{
  "model": "masked spectrogram model",
  "dataset": "songs of 200 made-up bird species, synthesised, often over outdoor noise",
  "train_examples": 39062,
  "n_mels": 64,
  "hop_length": 160,
  "input": "log_mel",
  "win_length": 400,
  "method": "mae",
  "mask_ratio": 0.5,
  "loss": "mse",
  "encoder_arch": "vit",
  "encoder_norm": "layernorm",
  "encoder_norm_position": "pre",
  "encoder_activation": "gelu",
  "encoder_mlp_ratio": 3,
  "encoder_head_dim": 64,
  "encoder_fused_qkv": false,
  "encoder_bias": "none",
  "encoder_qk_norm": false,
  "encoder_parallel_block": false,
  "encoder_dropout": 0.05,
  "encoder_inner_norm": false,
  "encoder_patch_size": [16, 4],
  "encoder_layers": 8,
  "encoder_width": 384,
  "encoder_positions": "learned",
  "encoder_register_tokens": 4,
  "decoder_width": 128,
  "norm_pix_loss": false,
  "decoder_layers": 2,
  "init": "torch_default",
  "residual_init": "none",
  "optimizer": "muon",
  "muon_scale": "original",
  "lr": 0.015,
  "momentum": 0.85,
  "nesterov": true,
  "orthogonalizer": "newton_schulz_5",
  "adamw_lr_other_params": 0.0014,
  "steps": 7200,
  "batch_size": 128,
  "epochs": 23.6,
  "lr_schedule": "step",
  "warmup_steps": 140,
  "weight_decay": 0.02,
  "adamw_weight_decay_other_params": 0
}
Rows from block 4 of the encoder, named by matrix and row number. Rows with one number belong to one attention dimension. Each number is 500 + 50 x the weight over its row's rms, rounded and kept within 0 to 999. All counts start at 0. Numbers have three digits each. After the name is the row's rms in percent of the matrix's.
# v: attention value (encoder.blocks.4.attn.v.weight, 384x384), inputs 0-191
# proj: attention output (encoder.blocks.4.attn.proj.weight, 384x384, transposed), outputs 0-191
v.217 086:487528446421449611390499445495446578496460421535504532452565516424444555494566540496552435527538467470468574474433476501510503500534478499398474479493477526468603523503613486407539508594513442485503514484471492479434527474567419567456578464495512544524458502547560411468441476452576473479533499553488367458504533520481443565506501494566566404534595535555533542545515480498554451617434586556461578578522473516497337490366455626476500468506460491482500436530441511431515567470498473426426517446535568485467463559530474490514455483554540476584543534503395518557530542488469459447
v.218 097:591443478519476526391529438327517494540501528414512525532492526486453503526424409493453588536407474492516516497442478541570503467452442472434462518494507521505477505526503589505648447400542455487426459517456529451497404463495512502515434496556447503511479485519552579518462562481501449541535456550546468534449556459440414538537416479457503549569565562495435520484465523496530505425581525460507513380471503462419510514465462532548506508432473504559473489445546520511593519533582560516625468468517447546563479442529502570496552515510536437674498445524474565536538451425455550537
v.219 090:440488507556470459486471433563539476578515472570540524499586531437489432518501488505469535492502527426491534459521456467580484479472497523463545500465516506525499502501496446580521455424453554518524432578387440562420511472498508487479555468425439508452592472504538483527592519470526431488526482412446475473483460430470488465575467448566516520450532432536466519454436591478528526476357501466382560551437519610479538510512520479472484584406514635477448451521472522439461594483424581470456525421462539526416404527499472526517528476426495532442474530446570422414505478512550468544
v.220 093:511413549560599530451575516511530489554518475565492490568446531510532528538480527481487504494468539454446472455549450530498566501516428584420542531489512523491435489495441499487526532520577493498573499469408448484477568475497557464600533526476512584418509479508512428466480405462579485553481523578484509486506615438515482458568474486427494421499522495473415512434500546515541440521491475532469536586384490502448426581498509559605558517550482545540473414357454457505587553433497370530501577538495490492506449597491494483562549550447482469492588498527502581492508476513442466578
v.221 097:494514503470453490556564470451511487517482455559530404513396567532444448555477537486481456498407437482409552517458534465464473491464435491470545545474473445463498478481522478453480523503612438517432504550502455399458508575609425454473500498531527558451549590419420549542606574486447472529517507604419573527472488556487505527497503472498450625503509484580496503568489533579556421493496404576595619526521492631474461479542440468447457557615575510479506536464517450508487461472452545543514586555543489593410558459576504443538536535558549397435523460466522491416528481496607497535
v.222 101:442446446489454469417478526491461520555500478559505468487373546471610519468470534479506459457436491404572513491496385399644467587599421486525515440423560481513546464536418471549471451418505512469462554601508496583458594496584566515557552516579531548454520530540456522449501423456448458414474468444446509539536504485488478626468422483500484492458574475517512461444437405408496446486504422493492537535526468514463418537382530559538484563558527491481515548414428482573416484491515443487474466528552582424553515441523471543516536476574390512504523546463474599517518500563413457508
v.223 101:415549537466489519538449434524530426443519447542466389488492618515523468512580646513455514487500519505532517431351518479488476496508490460547533415585484470501520577463484519550548574483439495517442539474531487489431443462559495564438540494454425529577541503496555497406502517494416506496542448508503531442550569539563496588494417469476527432552478490532484447546457551577500392542449593526567528480599492531475483449547522528505607514573516564466519438596550604430505566532424495533452470528569550477559526411567412503530604435506497502512428598521360528487494524527615475513
v.224 095:491420524493489504520507474484512509466591446456472489388486509411491479509486475435418489590425423517587495519589543531479542514386521506454546499517522549526412530515510487476472451558463470554460599507458541531455511487513414496526490454594544516476516577543529463522387611554522539508433463516373484591449514485460521404480444530551458441470482494509532533534395407523594465462595499487482465528419571451602512595442545547475502461501495467489525540500496592509488485440580478457516445472567577435564531513431544519532539493495481391495513456479453476479500428464551604566
v.225 100:521566415544539494518521590480569563443503472374481502518505509574542498569523496550536574406571507507512515504607493559484547500478501472519509618445518472479478429516482395408466465528555533541489540577369422481495495521492490517471455467453513500506525500477537527495477580469475491469602505515481545454406458466496620500419449539503502478501431492486472506538451535539494490504459502520533487468538470388532473559402443417422579515455513478526504484514586471476580474532447451580545535463435489572589602521441547509474399549483520570423602516514494469492479444567510495447
v.226 096:515514450482505488504486489477533520452453422439587522498442406483481536452544545429508474553433485417484466491486486520570464503446576488443486561579530481453517607564431476497499499496494445517529513542494508512565530489514452545515567506487397492495563631489562577400485525518462447509509454513528467457554551403420539477497464635519498543563492518468403467555421490531495497509331498597557498500561471492518491451501540490497515504508471570519587370533564653531575511536492496510446531512435400571518526460534592488418570556506403512562483472472554410431461415456402485464
v.227 105:516427583555517521557471553490510489498555510458401484500525474528467492518399495480486440501538462485579506504517615467501495548458513475487539469498592510420542488468420458516598560558542437498452473512428489515439525506439472536506497572445473501527529503526510444447423528498435457508501514472457588386554469476488483451511517560481431443415586448463556476580428563560536503524468550547527540512494533584489469507453390415536534497460516454450597478453447560509446540550478501552436496514548425425539430540493460545511598523496499573480559539503416535495492482580479441601
v.228 098:559590434520617447594542542460482504502471526541470420535457505555414449535552537596476319577496595580404581448498478464486614467530543508537443435456519412556537506543452545424466440420482473427477440450530459474475530495548499522473530490538462605434496385423542471495543478453574509444472512504535545560465453489526553496466518500497486504555509545568442524498506562501512533563419446518625514489498535506437423450446517466611559422451501467542518519504517448523468655381489406509524507566506475498516570482482477514510491416465462457509502552523529478507584523508615371502
v.229 093:547518380539484532469543483564477585502551520505557475454549539453560477510560380548512408548495559542502500417459497499499586542458500551454567447459484525435497566472484512491473559538577553416577568501522557415447422548492538530525512561588503571425412449475520422512431456511581476511489566521554474485542556434444604481444515506544474524466432414536557486460492517538537517448415504604501536457503442461475397466538430554541493474483532482478558550381407540488488564502545510482533481497517505450421507504464373529496418552487537549497479439451524493474540418611510525414
v.230 095:494457361433465408493516505504462505440459440498462611474546538405558563520574512516539511555554513623450448546564451441486478467644556507475495582526471538529507432538410553572445483470502510512364483536603544491550546500576572608490458400513488558587538524502466478412473514487502530582529487522564408514476464543529416570454419496518551462556507496543528447479543526494532528542396492428394464460576502468508504471532472479450473523486468558470449538483567554471474568519438510490462476526505470510464529552497456500591469533519577558545472546582517508508471431435597445491
v.231 092:403480524457566507555433527479477544485510507566524411401548500542501580451555569448510515518547495470520553520484579417565539400461550451559555623590616553519444511485498507465410475573486516595570503457517558449530533509465449423495401502486501566525543554535490497429514515508455543447502423586472461439490563497485506455528486522492524491501478482484462536466566469436603513624549484480472573446502492535432486556499511520453528480529439537495514416523489576415445414412568422496507481484572563502436496444491529580559529457533561485540505486489582504501509487469494510485
v.232 103:538465428544460535478471460531580536520499502476405485513441514458520387515516487498537623532468517418469485387525454506564438460574474436447480537457519468507618431525537519493502595448504508480504558456424527554488532457527490486470590498447542441437412506504546445435494549493517505438514479453646497447421421395354536469493477536534474544472465475538412508532577545535462493513567505489456531491527446480588434558482469509543536481418512439453476583447494530510533488535631474480512536506443499496514577503545503496445527453556480460498524521598444548528510518472524490541
v.233 094:508490511502374531511495488540492463524479565505559532507448590508516535482507492574484516504576411415428388441504568486591455486482491459535445485400551510475457437488428372554553503469517483573549577475480483500532487559499497519412574452478586504530605520457423454557560513510488549533569389456429399463487430415454469559518597408450462444564548424522510466541567470487508576554477482509372519496556537493524430498540490503495457471591428558518523492534473524444476394501454437510483460457489523486513463567520449419524559506478436552509506479435475640515550565415469482529
v.234 104:521506594545519551488459440574416524602492485494495426465583469533519468506495515442564475510490435521667546558500609554566471369441508428519494487479445470532435459470633547634532438394533536488502499476506511545512509573495460417441516504532479510463498547551537468455484545572579446561465571460465535442520486566591521381512517486505488454516529485402563419421467431453522571529559579569457515549478412513472599486460412457463500468505460462474475524465450545500564514506572507522485545463552453441494472497487525443570541469389499432418603476474527488515474547498430477553
v.235 099:521479437527506510482471538532493560505531457457504498502560457480571497565500446621530554454444457435520544501473444512570489553512539440596521522469486430504515491420539546446476531433474454589467500529446442586516494483529557526371508528485526436462545454561503425471499618464521438532514430512473373490419603487568525585478460520565547483474561396453452470488528530458474438507462517441539498568457466512582504607474535496453521497432446442534448466536526589538494367433517472445604525484499470481592478532545493585494458485526564488549514580503511555517468529462476510480
v.236 098:537557411538526555592500481464630469464462510431501560406478496476401569554455466540506550550454506536530511521527425485458484542553474500392451481470539432560548539470602520577552521476483518456554434470455543494459538527475439528527535464534458619534496473509434546535498491541580491462488506427545552494479482574459505496551486526426475426526566546550536518482502510478463524471544556564633600379422587583512491498435514582569544396462492530451522436542452400497437445556530438486507507533523480555439479547522408547406559525427405565465511531532439526483441541424521407527
v.237 102:451469513492508486540456517492516472542487474550498580499479501473483483497420576479473443440558483525552445581515514435633491420452588521638488592472542501527538459485513452583504564484438493572514537548599463498489558409454538619546581577539330426608558461508435543458521459547501533514533496509501486560536483534452618501445434441372488490520503511442552471444524456448441537572486461489540441480562419589469538509493473409535417546479505482514497556497498609553423563445501407508540478490475521412520470538391497457480511432462403479498545533548477410509477515505503488483
v.238 086:543517418478521434479480523486514500487526547488481506547483509532570531451512472561614451441484524540492512521510608516504548456483569538516474441504490416594527480464500509450523542523466521430501497464461489490445537561395478473591406538523582428551467434480528490580587520467496479427510472546438505487560484446615628475572450503517411568544481535529502461504431596446502424443442438481527501535525445567513566536480521439522509674494435554434527456629517491532566573391467478524492455505480489530556476460508518593491493542614491486493400509504516569479435480542567537538
v.239 101:575511546440473485522476480564487471483504507460511474460494543530556516547438530454500503485484606446518437445430517417422547428512502499407522415484590506486482439499470488490418538472497559476559549465505417560541557371487517489509488484557434420571417444456491500641560549455492541507562419462553507580486504522491434543558529486447493553428479528522421591566576550565466523547500488449407505426526540528495451407534488532502622402476579450455545495499471507432580533560558473498476447545577480521553506463508471533538601503475494536439446601506533389443447586513489477501
v.240 095:507552465468529449522434487385504559614443497539460544474514429554393483536569504496507379514526563481495563521580504520477504474422496504518503505527437460492539526527490563369442521488513522553501515541463475502473531512486406495439471471504524421499474483494647515495504453484500451439517505510511531441467590463521559536544476568562536558337516559454508485488422487478454450501501515505539459541512548531372524505459547424540528535446488526452541524497455390589496465560510444491384482469510458487522455458526520611389462488514474487496494570517483427498542489545517470493
v.241 103:497477453500506468484434534498608502577416580408502561608403483508486504490478476565508454532470575522409475602415480535535470504419543490442488468540542505488530504547458517556448514414625424531514490500500599503498606524437435512557509534441470456480669552552426540427463528507494523470439563576451507462563646553522521521469470492368494512530493475447506498572563455529515496518613402517449443539510504538443562547521552484459498542523482480544527439499559525497541459433513459486456483598503461444517534563475475489394461481530496533495464396539573421484535496506411465471
v.242 102:514517517472498511516468532494584529437500488505525513548476442472437467575493527447429516568412528512463471558588454523446474517403469448572399575507411499522548479479487496506484497475541476554666465474471559460492516488463452451491474542508468550559497514507446472575553485560413544564506532393463501566479556433584591578492438468454540563547549517421524531515522555494563448425495424545555474480499505486442480520433442563575408502592545448484607534431511509543518549491533528460490450525473433563505535520498458508410599489551476417513636484597509451367465417547500454543
v.243 095:525477507517515522547456461475508493559628546511505479511528421458434551510440411559508476549465627556523521498499476513606494522486495543485513525526632560437544537506509495517467391475536553466596509553442566559498531484490528447489490547506526465518459538439467524501429518487554589517449478493612528501545536526432309456520511561494585508440540396481542527496458456407467561562407574509528559518494508516519434462535564630454532445529536387504483512492539453463484486502527490453487491473527528546521511464518480589452602433516443564495491510493461424593436508540437460504
v.244 102:464530526542577507476508582541486544424481498578516500471541502592564472465507432533562457437529494485546495525469448495540575568600499455507499529610507498520500537473531510523443434444537501509492474548533513506486499463533614577520432544392495450576489373466580554507531433518458553473535544498591521557460480528476569556504505438484505528488496415513554435590443570518569499518436451560458530484537498435406602480522549500528402506471453507484502556437590485420558564542507622501496467434504499454528495467456479557490363352484474586446527684444529491511436506619477446486
v.245 102:543487561498668546524485521462448480387493486500572448557592491523516528533464557519491459530549441529482485462459601478434521517494355490442457473477514541491533445548534546482470539540382559498464440487488343489537447436391488543476493490523485524542571576501451610457548473477568477555464403486498464543546421532443492540540590507565518442597590470492489532563456580583530443535500447342504530521498453516544470508535487500492582409418452394520481466558575430465477462567463588519562566515532550471411491497498476517490428563468570509443431464506533471565531577474507476518
v.246 100:477480482480508513596316485491577535481444505439503528499440439551464497429564560549591479490590572422513541545526552455511535515535497485393539449566476487532517404529481574451399478439478460545609447555434493478459510521528480569506463507489532443572547522582504501503473401506563440440465485476619476588473489481473597473481525500515566507515498545525586472539524432476445437449520494481479471472556368511506439506456574477544520468549554558559511438489514569537429445530540533506445471548485533549430554471497441616428443479506465482532489445612534436456502512505459467483
v.247 094:481510406523520450588463436473506495586475474547528471512432579551451507587572414498433464543495455512495450491475515523503508462459498473551521612504403552448487506566437486549477485437544438502391632536536501558419400508484569487521436488445510581603454575498498489446577526462521480512400508483502534517480488452485566565543544569513505462380473415523406510507491590507511477500476534464475526504471526490440502447613483566468482542523438510438531497482474526494401622485482597658449517470518428483486401500457491462461563488482410590527609513521570494480477487421579455627
v.248 101:461566474379444611622501484526429470524519422472535493436483546515495517459479437421451493590599571481508459488500466414481522477386465470539599518496556495456495528527567534503453485466435553579555570447607433467621476538501476526612594479566549454473495542525454502479448581386536537496517460511474525453396548491513555480615560516571577529349512544609504527486484439452519559497435482448467507463483504466512543418551488502535520486557522442390530514567500443412451541529482567526531482492513488541456522521508535536516494553454446521444503540552495471576507525452363480539
v.249 098:490577544539471495503480597498435475516572477534447497568530503538510523534545460523511500514594502536488471511471487516476549453440452491442475442473473437482402532548599525454606470522487518504515464483510438496502420473468481391503572529493383550488423416498606469606513476423579513554486518476456469460486435532497529506571481415484409458471505502593517552516438473477555576481478567526478492434472464522497426420456500489583562491467506478439512557513413476432568518549455518498482484468528519548388456520468543439555592522550571465389397451438501390584453570522486418541
v.250 106:487554458479483567571487545428523492497544546531432505467497509553484463445496511535528472473412549486538607521473464498536563514481497553503496435518478528468431514510483493456410505577539494469493509582497498522414509510447502400400436517485510489565451449487455372480537462495472495533580591468477581548537462478485444572471578476516520457381466385417512477463491520512556497473479447467536471604523512477519416563481484499478563477599541425473425500388500479543520486452556464398520472514473470554481529479561567550503516577492522489494499426464536509507570527545595479492
proj.217 098:552492415533514593514540530488508514476547592532509487552446474581506539469501513520541523518477476547460560469570495447496502519395532532503545467514568435485531488532447508539455469467498498478538466523445521523545546461586522445528561500470477464378517526461502539475549490561459600599572498518434607464471517481480590465408443543454500535483541494405431414529524460502417536390496558440601416434490520519436551531565637365549536554576471484465659420452546567523499499472479482504475452456544548503536526436417492458480539484495512508560458457486475462552477481546469517577
proj.218 106:457468552468547469614403569560486468351485588608521498465482440602588518436473520520517436441568599513546543515478398569530513491422380613589455459482464448464447495628462473557418422446452484442506532442428498573556525610489454538486488573470540407502489495489450452472551453458496496496463488444472540442534516477492550486468560534572536517499335461489547459462460491469507491453488544470498507513514531572503456541486541566432494477504488468521515530481460477510472358463436508478427525586490574413527495433469526546547481479489482437480488568501581446413429470579561457537
proj.219 093:508530552425468478465517577434558483572538511483466423555415529521576561533484492554512452556466430527451537506528508491469503483523499607529502490498540496495545557374537531360512518595454520489490466480507483423568465474497479534537556445562477483649540491501509470452496459524497575435505473538524542656444545523474421498531553475552480520564507630441501477559601453512521540554486452518542527501468509447549531474494371451527529475610494487562522462498563448556524577502422505516503473509440515473604422462438547535458500502563516444524500453518562545575411477484459507516
proj.220 095:416630417516500535536479471507514528476522475597579466571539427553522505578440457446429538444547458536544546528460540481496484493450450531540600477525459394437555491497458418608531550468416508639504500513444597505528444524475442375399548487515485417530532545572468440496569568565515440478518573536463552617484476429493439521483471437534595518547544511510516537543603483556525578482474530539516466443604513480557528474501465426504477503533533531459517509575517627431382501466528551548467500520560537552507495482511460513491537456567528472441423505482550480535508441454503603417
proj.221 101:542488452452526440496576474540545459491503509410495534541541386516549514519426452428478451503558581503549537469512457427540518490541508548592559474468396543485520473521494580503525471577485517485488524462433508510574525441569523455433440588421494510552508494556545463501401477470575450446464487447588440487557567545413429599509559486603498380564537456433505535506483510519554498565522525461433541553532478441495430505454494534524420475441459391479491476520409515606495514504447492450564435451568501414545518523528427477507438474533543519399490495422413535537548379548433580540
proj.222 107:483495398585523562515488500513581447410435456543585576512540528434529447472474523444455527548555481463535505540506553410464533489450496520421539521469439487486361472550556497544547510544542470498513556469547489479516458545571495477554488514405419458551632506437429466532548474532521478488415642497548520489376474562581544477432545473506518533582427455570525580537599611477443470496521458452478519481463556443583491521496548462433524498460550522544491490544582455555496503537521513593469510478554350580548582565540510448455406552483519546449519479544514393379449555467508539550
proj.223 101:605496434527442520476452603451537454502481566447500606503487391572516460530491481450517510553471457521398558459555465422494559540512528485414491502472532557571477471571427585519482493632539575468435481495501555532500479543465515432505613526576458463507457482532584553538546442502499468498408453478423535480538562454447476421487610513549501493485527465493485475523461468432488467504522471442588503485428494540565376514535485475442381388499521433442502533496424480444572449592521532492564490458442497553438464587470558465441462557476447565433487478418529397468476562582507439541
proj.224 100:546471554500421470480559554544528471513457506466543518479533525584491471480496429515581532458517546463416541515602563466570633492460538447531521435467518433571571530530457555464514505405503542506542551425539453484581619501472545568534424543439493404472499464462429494495451501456553503551575470508526442433543563462464498546442467380524645551536435547371484477564471433454508485423577414467494533440419528486465461516540579475464518545517516642504541412507530489413466461414431546458443522486514440508518499450491524585424507524519508527480463602439531577494452539630502432488
proj.225 104:411507569461613551589482459494480421566544522605480531482494533471448513438517502446498486536512453526565531486482559480525479440551541458454512512507506586533513489502424510530480574499500457486471415436623490528476549533442481459457409444401474508459495535595520522476493483465446493508463549521476414514523510569451524617584514454535497559490558491482379557433483461599545425445448511468433469539459559466506477514441525562593546524480561469447512508572491553461456459494519545476500523517503473462435494499543388539559494418461528500556381527539513477485549581553511599509
proj.226 095:603461535488491536499548605496588614550642568505543595447526437510600525516459523553505508534572491547470416525533450510494429425495542536506455470480500596487524437482413523461496492475471419486539457446537469532456516539480484548476458502455531479502516432486523438522550469449481566540440538506390548472413562524455593479630572412511476413420548449447559551502585526493500536473567441567451415544438475440395480516571465539577416480515428473492488530450436438445511498598470534379537453467552538382452475506552437475522421538460616432481499576471565528426605635504527496526
proj.227 109:480488510541516446533517503546522532451508514541539470443517378474450528501574522497469558434458493524459420566515470502547451495401424451495533507494467363570525502577566542470455481504525492624474492446588537556525447516521590537488534483530482507487459430512573518613517544552415543539513468495447528462459543483489541529479483535475501570542548477446472491521446451379485513545522583523419471505463538504483545483542573549536519504536426494505465542440438517517477584466526448484497492371488498542498455446477543558504514522524575434453527530476535448500492471600501400569
proj.228 099:501497502506533579538470587529512491447412476402477586506565521445527461446427461556536567493533474462505493488440416499494375543459519502456423475475575574531551457390466455497476579439413562539460598538358521485483465519506502488477559572461534460558505456538399502483505489430466491509455537565541529512537517470460443530514437481407474511515551565527501450495441460511533557435523467491463489468537439440519476506474487472582482520460565485436524534522516603582520481473523565417445476570475547578469460492483466536489522445558611560484493493507493536592503394446405510545
proj.229 097:477484497303595559538488577543573459514467549510456580492538568550466453540412599484465600520563401621502415524469542478434486515464511509429443559471503561389505462511512472511469517515474483542514509502597512407576589503421487504447489514494511471513418604485395537476514540490377494462536584491515518505480468570501489453510477513420508526538542477554459508508456408604463461594473505406460513590475451461590551530500589471521497535541550384584484543496560462513513441369484496487493483468439469491482534411475554406546510491462502507504543496507439475481437425387501524551
proj.230 097:486517595460508549511529555409529526481506497562415411576420471524431503427491478568568383469509489465544556441533485523509534488552574503507534543504589463487504497451512549657505593460539521389515516472613524457450503427596446453493395430516492422474517476554560475520510477454503534485451457455506551473580519448521469437350495447533474546425484541496492523569443534583487495388581509490576598532462535557435509489434550528500543553492471487527520438485438474513588470512557481444490516559480524433499500449443511546567408474445503418449407493533554418502467599491478471478
proj.231 094:497518546490439533419542451529469535597512454424473510559491519534401497562474415518567502489575487493437440514470460508450506563608435362518550416497581530535576487459497503520531478476580507450514531401495470581427489501519522426560497500526409417513462523549529479507506493577499533545481466574558466483631527489494386505538528479543571495465522495518436438556590548520506562587522466490522453434536526486532480514531463436539507471468456556472599469508520437440556556554484646453472471483559530563586511539488491461462465448532416431420468518427479554523552547456511524346
proj.232 106:506423522496566443502545555485486402517462541570549499416430438545480599507480506463509523498469487491568576571523550469542433518510445493499543482486454422483470463539533498476535437546468492410462468516556458441524521510472418535473509481494396545551570527462448528544509425488439433499506569460431483497473542495546509533522543551502484563586483557456521519378442512428587552530418554534647437542512461486508548500529461405500525513522585471503407453488507608538546491551482468497461432565550548520423509488532532570475594446484471467556428383489485492529501532500483603427
proj.233 094:533570493493532529495458445478531535541456421499478437503449435489466472492518515434549544545448545504496488590539546522482505516469532518361570538536534516483539540532561497454494391469495488467551376595336516485414487442495549447480457463470511444604420481499510506449463603586524509505483521533554482470494461560569559430549516544573515559448507488566480469430522462545475474509530547488534456516473534413506539470507556460482551551541521535456557503545542528490448558440465468491457525547490475480493530442567550624492475507555432548466540537444419391444462527478472490453
proj.234 109:425526399420482488452498448480514433524504474609477664561434508475482473621535335449540514500515512535469447488509507435574561528518398495511500535507531398489530573589521504419461556539501493568461566428516514490541411532454418512527484631494488475477592518481537491553452519525520501566544479551489492526455489457459567507445535447460517498437541543452518527510502629474446512555554481504487576363469514566526578455439476583563548456483489547634595478478534492479504522422445486462400515480434456518533528532583439434441509619460435516514507551503451519407428443513427440425
proj.235 094:487486538511523521496593492527483376498465590565538488468438467522418464384500543391500491538508517430564553478506496405572488512586526520445580424442544542546394549460500478499522500510548436438566465464492563439482499608415471545526515477415462471547541526500574563498634401603513444441494510439462558512525431533612520466471469515407496478552418521498493541443482521432493482473463485416524462503457515626506544518494562457444496514480558542481511539563506473501567506508536418544461485561425535457531496516474399511583482470529374409484485428545541427478547553550538546497
proj.236 099:484491551556439468505547584518457541426529512523653538481576458506672498492523567519411520531474502456491541463514480461469464446489496524472591518525555501520455445519490457496437417520468573534401448417523508472411442466432587558522482527583542430424505562415599467453557446564537498576551517563499538518487680449450490549519462458543472579469487492448589437501469461415419547494465494467466395463525423465484603486551393497566483448582564490498555464406459514556460507444456622529487511540484453518502527475497479496462564522500493444540504496622499452509519477581469455492
proj.237 107:476481503561540522563419495507560468500525468420460569552546529537545499404479416511455459415411524535467456471409498557437442557576468462501497543530419531530597501475476510542507482439437515482464481543557600549429481529512560549562422508387583454457553492490413344552442608559477453491496436547529464526533559444444456518504573485500537547528487561493572499515484492506516492527565462604479510564489555475523514563451513553480499490494431448497478489511450419552554458551446453461433461554485392527502505440585480512477557492519576447444454493502522481473525506473502435509
proj.238 087:511474523486518523474440503495475543548431504458550493415556500469473450453496496438543444526561572405467525476539467595446541497427572419489488439479484500586440524420582519543470551543489506599459478517504452486473462490459520604534460581483507552495466621523536601503465437508412533555519484435608496549481544566516433531415525620442578399464452532473469571584531487530485519548566452462366539417455454580527431501483567524403468479468439418623481528497506528497467557538501544474549487429480427472495501568481539571503446491536474523504547499534443475546577602562545538448
proj.239 098:521468461525500494500448423527493522448473493426498462481464495539403522570613524454547492430493374445540524589545514514450492513437586443504483486543603507574479482528410444599523532562443483579478460478474538467458544546538598479465533519522569532598516468516531542435464440468429397517491482553497467511507411445536506364438403556484530523506536476603468567554498606444594440557472478482556474503612473495550530523497538514494449508472473473561451538544572510501525522468442540509573554489424508570426502524502536524491449439590532537411450379494424504532543509533567447472
proj.240 095:480490521509499498388579495502438536437477469419466490551458564360500447541495535510461469568430483458511542391460514509440505466426522476508510459540488541577501515355518524520483519466495378446487649445556468632539532576521539546528549519483524649512624423452434483507489422535441485550522539513477500531467460488560461522503500499495437539556510517572502451490566537451552533570456514481525485524462530532463491516543428447437560527474567467523521526520500516477508490507551530522501507430534612535490521540469504428479494582512571524473461442494449571601637475478423557553
proj.241 103:512554525471549401448532521489470488508567521593614388533534478516498422450496547472464481544448549547485431503460485606369534531493441585471559541447449566377510519476456535552485452462413512483562499485444457499471422523444536601462467554515451519575426391552508472557528540519469457406571515625513526430474487555408482507555521513497592515475441464529503502443518557538500529532482558482423497500492518438505550512556443506463480549546507535508538511436354516566486539553504500443473486496518430493497476435542531493548575532550527475571516523483485554506518518390516548454
proj.242 106:535445499467543454570507509495535491525555448506490594631489459504528535501508520514583469419529410594511455540425478525462449509621475527525511462558462512469483447613464540448495512510417393528446477519639472546502483619527539503471425467485537515491520500508417455465456507466503507424408474465447494512505509453371534467453486446603481451515482506545483505477449461556548466557503510515535499494547476563540523434501517498545473542451542410442440454577479536432448510420467510447514527454495465443413570423556402536488404467474569496495402558472452557518563523433499532478
proj.243 098:566559417572399511439505505548508590416520440549536518553581500530507552554597647423462564447500388491491392545526485498452485551490513473449523439578521469476433528477499440557460555525581474498428514458619533500473462491478494488521506447597496414417506477510592499576588476614524518565541558458428504503512441460500577496469423443470495544520546490431461496564524522499417473463534442535538431531538569496507511527489495467525498509459533526441463424409548574531539531567543546535422633542512500479553489588457496429555462510393512549454496477555505533520529454479540406574
proj.244 101:546524511612512562548474507479504539482488489585510430463507496479516510509460609467537472574569550495509413528456509509473457506456550526503464503420465433660497489475462415451452445530448483526504539563514525523468481574444503409562553433463534611491477566526426551497507499480514502496434484553424546523492525598497475491483462550386475492593592483476498449526509466437451459428504614521471492562404588619549469435490471627510493536511517416519408496509585524581500527454480384569583470435445520463487519564406455458488466539511548454545514417512453492475496489480489444553
proj.245 097:555603515460499435463475568523560502510590525473466541428489519506529541501497444529481474482457523411553567496446615421480521421503467542542457498538536456494477572470382382440466493472440410584561483397479548437464428503605543408500580462486510448546414562510529517468529465438503419417482469467509528431532498503505573513553443503451451527449550462492459494451479494429571528494444536469480522516563475534497567432569486462517431460477494540503509447494453507481483519548522463520459588495467538494540485546480488534426526459519446492616522479480458505497410525516450456463
proj.246 105:565446531473503505491496491447421487482475492489593581481463550507451502460504464501454532426466417601549507481500472473417465585522522478455398475535569535455448567376616429559491488430442460555477519462449504583400479496499567543530532510533475474492473470499493490473436446570412476552529514610491431439479566544532432479538516431568468524442454496523429567459468558574506504539459568477475520508469504495517611532529479452423563492493495501482511507544636424566590531578481533403479519542476504516537470563558464522458460499537511511540438501518547505602568674475477514449
proj.247 093:472580439606464608464505478511516528487567477519377547560551465453446542573463535554454523516511398511479589501531557529439476517495514519379523456591492466549494494446569486401513512580541551534507495511516423541520387571533423548463498538488492451562445488571530451576457494520498453496424499394548493589559460519526371440385501484482597419538562500501522560594521537555467438434518507576579454528508598548497489466573556445483534546532501464516471448543518429400520427492507543390548417493545561528399521487501457519465527534451569529469418528477537495561536467487448352429
proj.248 106:576495515589478520494534511603492547484478451509491517491567523457401521506541486448436478574538485456548528534494502586490454462628485455498450455444438517562499473515422529558554447629590407529463434469482397474502531481510559527432489528446445471538489551493529481527553473497572438500519533515554411564500493534541509502552437550403515471396546461401573586477518506481430473454500497439542499564461585506494544495526601542439465394451552518559442503490484462477506516485473535503558485510565430544577496525504588459447474416611470536526436522489534536476518593492592457480
proj.249 100:597529425495579484499540492433482537487529496489478529526444466554547516506499482550504495446426491588459563501474579494567558484533459546544437577553480507464567420453502474472460487588401563523479508554489522476567508571531573472466550559507508508427488528440466519459477556407505506465542465503515499571446495462450453406534397501514381557436541561446563387391471466517515508421507487444558515531443489412507578529507609464551392497483458538512524504525471597558426532479527508485529523474502540452528481495457556497468564586518509562557534449511523510518522381494456582535
proj.250 109:489443501555579485429426538518476583492532417502533529484492476538523514568404616477511515444494429526376441590551480489555548535570554499548464518515551443487538488501559515525556556446445558510481572524490458483511471564512543549528541538513405451389456425452572572560555543454530509427534504498545492507490504450516464520595500484561475502563458516485453506539525454560503535543553495549534506454451453496391482499587478418570502459482515569411485554493487535431440520457437608624467582481576505544500562508469429467493545565507524574514528589517569496492442550558484556522